Rows from block 11 of the encoder of a small masked spectrogram model, named by matrix and row number. Rows with one number within an expert belong to one neuron, the router's apart. Each number is 128 + 32 x the weight over its row's rms, rounded and kept within 0 to 255. All counts start at 0. Numbers have three digits each.
Before each expert's rows are labels from the 100 clips, of 14976, where the router gives the expert most weight on average: "top examples" is what is common among them; "band" is the frequency band that holds the peak. Only what is clearly more common there than usual is listed. The data: strings of digits, spoken by a formant synthesiser in many voices.
# router: router (encoder.blocks.11.mlp.router.weight, 8x160, trained with AdamW), inputs 80-159
# up: expert up (encoder.blocks.11.mlp.up, 8x80x160), inputs 80-159
# down: expert down (encoder.blocks.11.mlp.down, 8x160x80, transposed), outputs 80-159

# expert 0
top examples: "three"; voice: child-like voice; number of digits: 5; white noise
band: 250 to 500 Hz
router.0:133129170049154149146074133135173121112135110120157122151140101133200162070141088162140137105091144144101129169132086088157192142127106186075110153125160149155129110168138134137078153096122112161126185123104180133094132108115086114056123158
up.0:180066154079091137080067138157115133147137119112218145145142133109122183137113113125089110192131089115112101142119071156123109125117074183076099127122145080121168185168166105110119203121151177156111144110118128148171117181147102165072136133
down.0:136084149135100125106125133134135124159183141070072152116139128190161155091152100135094122138110111171123055118137093114104171115156130118174140140170173174052095180085154150098178127088129147174214117178070157142118169099131124111128131122
up.1:097183135133088119094172120118109118157206174144137163131150087110161114159102120112111160127128167190118104150144164107134131118073147146099156125155090107142128065111097110114075125115072111163172084086136161109148177068163109152151119204
down.1:128133140086101150118147152166075157145113116093220069095167120125174125125150184153160177134082112090115094114117129119152098160196114159111155108147166099092143142108154070096068141087147151111113140198148137136185154089162143136097174171
up.2:161149076165107143116136098169146118186123168189152121168145221135193075160147136111115075196133118143097083153154131134127146134195144152151115116075108094166154163114159141113118143133104117126203095189109123152129101142127162094083075067
down.2:137120098111135138159138080100087104095138116127143085112161125159113160071093155142144110086156073094115158109109187125115099118161146112139079118233128171089185080159153130126116163089147159100098121067146122115183175194093095129143121137
up.3:160218114114103142148141184129072150083137142098112147142136131119135117196173102131195145120057126070101108096143147134146116129147129089162095118161160128130108108100123082125100104103149137096164138110203152137159158174099165103133166168
down.3:126110193119130135167195145120157079086174111134055144132119083075126110117080140146141147060153137183113166136126157131074163120072200110105101106155079083162138184098069098139098082114107127104136128160145101097117166071147141149169111134
up.4:138074139113116213064111124162117132137099117101157127145098164135143113081113126102124162171130084158141064141168084064151127141101108083098050098112134078118087130122151158165162151095140135126139090156151145126138124155112151124125097101
down.4:084184138154157127156166163061134125086088125086106067153141140101057142132167138129143151053153157134101176106131162145061072082082150142158076154126083138158162106084167123121108072100121102154106146098144149163145143101125091185146173122
up.5:175152099156139165138150060118146165091070150092187161117157084127070111175172105118146093139088127117184172074071172104103107142167123141076127118136109140119109130121158135153164099135159153112102096152123132140142166141192141140063088165
down.5:092112120163108156096137155149108138144097217108145087110178114107049076087118137117147138160137159095144141146083126111138115174137130112166118133124096101090118139110181156150105161174079135159102149195112169124137103157087111123122115170
up.6:131119099166156083131179160181141092087147137195188132125149145128154113161165130135155149145119156134150198150123098138148098131144091133121107086096155163137071133187050184093128107103160102155068120130134093119171157147202135102108100134
down.6:150137123105129143097140074118087100169121126103136087111136140068061049112103107094135140168128135131105089136172164108104135086150130162077122075157168069133120104147121119147142086124135158196096075139016120132124137085075156116110180133
up.7:074128167134132156180072108103109151160084038070114119116139046159123159088094160128117107114096128095099095124151114150089101158140127102128088169151122182108113092059102122109190118107160127186124083103161168043147168112121146131175098136
down.7:081129134164110053127165128121123144167120101145081136113138148121163100132171145108177160115122144044148190109105143111118159108163083082159166157114140136109091065106053181103152115170082141150197079176098144056170132109150080102162150115

# expert 3
top examples: reverberation; "five"; number of digits: 5; clipping
band: 1000 to 2000 Hz
router.3:126143152154167173209126066195142116175183146132129142149139111149099127143156097158135034123149163122127176124122183116098182107066106073092101168152120157175153161127184132095146149119113132070119160131114127129130154140098174119099076109
up.0:087129138203092081083175101103121142118111224186184104101108130140163145144125094107104100086201180113165137113092102180169185113099104107144113140091114144104136193093112200108177141115182130135101116123194097163157150170159087116173110135
down.0:136116164119093154153079157155162090112125136142099147121162078158160111174097099160099129120165152215196145163086115155123195184101103151061130140103124090134087120115146124136098166137087101089111129140137140172156127143141143085138093172
up.1:105166097110153188143122127090163075082131133094095170135102130126149065177164138065113151117181128087102185171140109135127152152131158042151139137127104180099152146097069117090176128137050096110142066105156130049146146172129142112099139099
down.1:187139137136137101120092184153099102143091174149127065111129143122172094132114098119131150061189159088098113081122148133153110085118125131083163149126158160140122108128085143170130107111075108197108171061101138171140190095148125177128192113
up.2:120139120162104153141111108154109128082080093074162103074181194144138098118153085177092165121116118108174121053167104137108127090141066155108111146127097124131094153181094165122107151134124128104070104161111089131104167141189118116135122167
down.2:070134087102098167120141144173165134147113114141124042145112081101112097108114117114166086114131124111162150151129117116196150144084110187166142066115090079092144121114166189093150179171138139098099145135163138154145112198132173124127124099
up.3:129157066160173126137129087183157145134151110134100169103099099128120112162116121173147112112133112127165155102114129160101149122105088150114066146152115131173128187149193100103128125082190181098084147114129125099147168162127177129140137126
down.3:123153141126143139141157120123156084114148119155176151094163130170142116135180155155101136139084091148086206095087155137157096113068117096154148178132150136122129116106180141154116177144133087139140118178118116150173084115102088200165120085
up.4:129156147137121101172146090183129175168148104149151145104140115169121111083066147098122129107156093079103083103144076148139135060088134125107104118164104073138110128101148131114202100119106148114069084138141113090111111155137146128188089144
down.4:170122097112168092088174141088099136096171111145191115132098157113102067122094160131075151166099117194104130111073100117052071135103138124144149100092101124120088128161078061154083160107129114068090073165126115111089149137143108162180217199
up.5:072061176120139165137142129176154114157188150110177128098135084118173116121102077147113143086169116155142136167102081137144164156085132123090157115164127146156121160121151177125133175168176147100136186136117130138158180109067133101124167117
down.5:167146193096119112122075130208119218131156061144133114100116128125159140069133150132113143131076088095121110143160126154149134119123117152078138095153164116112161112166120073101104120114124129134093105089211124155129187108160171122088148120
up.6:133129122119137119106118124112117079147156055139090096131112095143201135164144141154121148103117221123156102101075170095076095149144131119114082134102186071092084098064116097146136154133133127146147107121107155147168140161133137151189145099
down.6:094180105115117087073128134118128087113093101137150138101079151168148103129132187136088092126129163151142128129135165063071146146116160100144162105073075085112126117065123109138139107105085062169184063156115155117170130075180167071172123179
up.7:149126141113155198130175135145162155118169107114174149160121099109139127128142101173141163115142098205107117173118133149175105138162121138084138140113152204197111162120142093149085136078131082165164165134127133164167142171113134152113115140
down.7:108169122170150085150100115088130120089148160156146161121185135076114138099141080142104122120153152133160187135115135157104107106091143083124135129141089135164140113115118189113135140142090065091137111085115101077080132150087143177110164129

# expert 6
top examples: reverberation; quiet level; "zero"; "one"
band: 4000 to 8000 Hz
router.6:115135178080103107140117155088054095136112203120142092102134184129118124060093156073114089123156102159137086148134138149187098105056172146143129034147126083083135074145152132123104074179109141086159127133136143151107141110127118150201090178
up.0:204076104150090119145121134108115110104078120070127076169139182135152162126103139114115157195132045150162154103124121121124097127164157118125141077153151136150104127144133120131127114150167143197173092178124136076176093126142086147152102203
down.0:129127115168192098164135164073176101062131150139109155116083141152129128148128113142069128129127113175162136099134107166115136134084125079146104122093181124181143114144103114113066175109165095144104084153109097162189101119145132122157095178
up.1:039166135121161207119191164139113111148063146142094119094109132151134089128148146095152073068112179119203174131156164188164167124123128100103115138124145066186108155112155173157135175199183167094102142127097168169096170122120173049148112140
down.1:140114138079060119134084158156152198160135082076113101118172143098167136125138117099119150144131107085121092146145108159155109145134082152116137084120086197141117112114107098066103051029104172083134096115187120084054198173131133080064114136
up.2:079113137153097099191132126143098166164094164065170142144131117110167091140109133078143194132074111167139082145094114132091165089118160087166127191138112131063102113117149162159119146136158092168137124123144137084104100084127128088167154080
down.2:164138146183173060136110093089067094150100131179143129052067139195109166074146102128118117121091110069101148151098170089094106132123156086093079112169133146101129152137056067200112130131102115157109132135083146122116170134155099106151093115
up.3:058070124124105136095155050118109103108085127133109108084146138170080155117149096082141130145164157111105153101135113075164090167185152128171205127063130151114152113119114130133119097151124122091140122156156076146139118152165082110156117191
down.3:167090157143082167109119141122095119151103156185112172111172141112095112085132133119169134126158147133172138099127154155157127151149151106107193104094101180138106173158186052174131150160122160113089179133112105130108171104156160150095150087
up.4:129099157081132161191073198192124128115157126092139167124116067118174120119119125130127089154128094113072146180145121058142107176093183133138091119182098124081120137151164147165086133134120073116151145090106136129118158127122133119135072145
down.4:113141132111089125148151050108118067128156126207163112113114119097160167171138050149071121133097142161146152034134113131183102143133155046165130083125161170119181115067084159138137156123100117130151140161141150172178129073159126153133174156
up.5:113113090140086092102091179160104119105109115147140068128111154152133188047131074083114149118130066155181107092180125136150210110044130161145135084085095169071146120156079161147119117163147146121157176120099145095152080115128060092150158054
down.5:200167125144150139118181125094132154135099133099132170113120125115149178113069138094141125114122123185145112135120146109050146071098160116073134136105123098102088142128112086115124087109126064083067089110141071133078154141095155159176079130
up.6:182151146143130153100122137172054170183075121191048125132129080136123103182119155153128154140075077115144132130177135158157140125125095131143188151124119169097114165159124111183139133228082132136164123074094154140109155130122117096157183129
down.6:135078146129111159102143140139125106166143140112094081134075150089093124142087109117166166145093062121072182129152104180163086114153137130129129183126077100132145073135139119098106177117116139115046136116065139132117202146078140165075098158
up.7:164146128157129125158192139211159122148129115157121158108141109134092156139126157125152085128142131130108105139092152156150158101085114094158083166151099176143155168131142061111127122202135114094127124173116120032154080122209106090140155117
down.7:076108156155104080168136108094165118122070131099076078144155095080169133147095159109050138110117108079111073085178151104113233163148149100129082137156149100112105128122079170094120186086126144134133115081067138123130176098070121130132124083

# expert 1
top examples: number of digits: 1; rumble; pink noise; first digit: two
band: 4000 to 8000 Hz
router.1:118067040124088140089203123144136119087114068162035119132109133113136201111139102118107181133098092141107126148108160156126093148160143136173181077140088166129140163137088161164164136112148109154118077099148085192145062101132108143097178068
up.0:125055137111108087097116189143127178130139122079156136147086090099124171171146150128095114155094135170142092151164126075122116111123108152131139095120120135127140120153117078032108144171140115157081173127108098133126127214104142165070183107
down.0:149099138171129103155222121122132105098138125117135129151080129088089134164124152180147132204130140107113115114142069184136135132128126114083104128137135108158162156127188127121092118137178147143174157146102069156109104124153128153099077092
up.1:122119188136111101129070170131061186169104116146163110111106120054123028138131140149108124146147070190130068116087076199106112131147191133114121144073176148118117132147117093126103094165142135149116170144113104126115168123114111147150099105
down.1:141172193108071127099094060130099168157088147087178143122146161114135104119083101145117111119103119093080080145135166125097161075175135091084140204116158180157068169148095132154141173112072168149166170117158148053153138103108085099150120118
up.2:182164105166122152158140154169102111124149165094158101195128193149127175089123099143159131151081118152152156131100125157150135091184156153121165128159135117149067135088102077181153147168158146125130150182111177105181055121122105128134096200
down.2:162113146158133127165121177145163153111138143058117181118108158172147103139166150108095166109092160191105088095168077131106102112114113138157100119141139169161120130195112082125048110144125127147081096104073173109122108088102111081081130119
up.3:135172098131109085140118104121121160167123145173134153142123120177143148146113130155185109146099125215111155142090145105164143128124157152186159113121121128110145117119111146139123142138156085115090143107162160026166099141147105119169151122
down.3:112110105145125135144232126141191117128112086183147153119092088162106099178151107141136160129080051104087154095111151146082069105121141104175170150123145144180178116102124065117181147153125160081133089110120116074106110147146145098116176107
up.4:152167086146113161159166151161159129075118115169101179187112098093104124154100086152185123077181138091108127143124115126152099135187134151103159170132156128154042127089154147141101166100122156210095110122066143119133130194148141121111125086
down.4:158098082160132194179115108142112118147132105058141118116146109155141200096130126146143101147120144103132110074130128084121143192120106141120145098088120137143093090118111101162091121153124177135130095071104147204161110123090106064136137141
up.5:108127157133074170113067127149121135161163107103155109119152116083146153110145125057169102097083097122147147093136176220131113092141126099143183089164132120107140110117067142112130057170136130095118148137137143148162126120092096144117079104
down.5:168121128153148071131170110072111066096139124171156069140186085071092077124151110120203179131130126096081099102057114082130128095119166145080183092087143140167104068189115169095141139122119104145147122162185135122164124099156146110138165151
up.6:138144110140119138151170130103130159110150109117117133126142132138098084122155129091100127107170083166128132059050144127133175124127140093128154054129102085189181139126142127073140061092191088124200126113212101071171125094122128156133143127
down.6:125147125068116155176043178079152150101100155112129107099099160128140170144149108168182087159132146192142137146124112093090151120097172153139110108112092135129129142167165091160090098172133153092148108100102109141074173151178096121131098142
up.7:115100076136114167160151138149151141124095110130089141128072134154104169150116125137057128174114112114124121090174083108147173165192151128203112078115156106114095166145080127188204118097135095115107154137158093127120119163085166118109102088
down.7:148093157153171127144127125079128121205115152186082086131080079144148102102126137214128154100144117121119105178190128117154139113158176122127181149117107136149081101129136111036163138131124164173132066103067114051138149086170124124193158133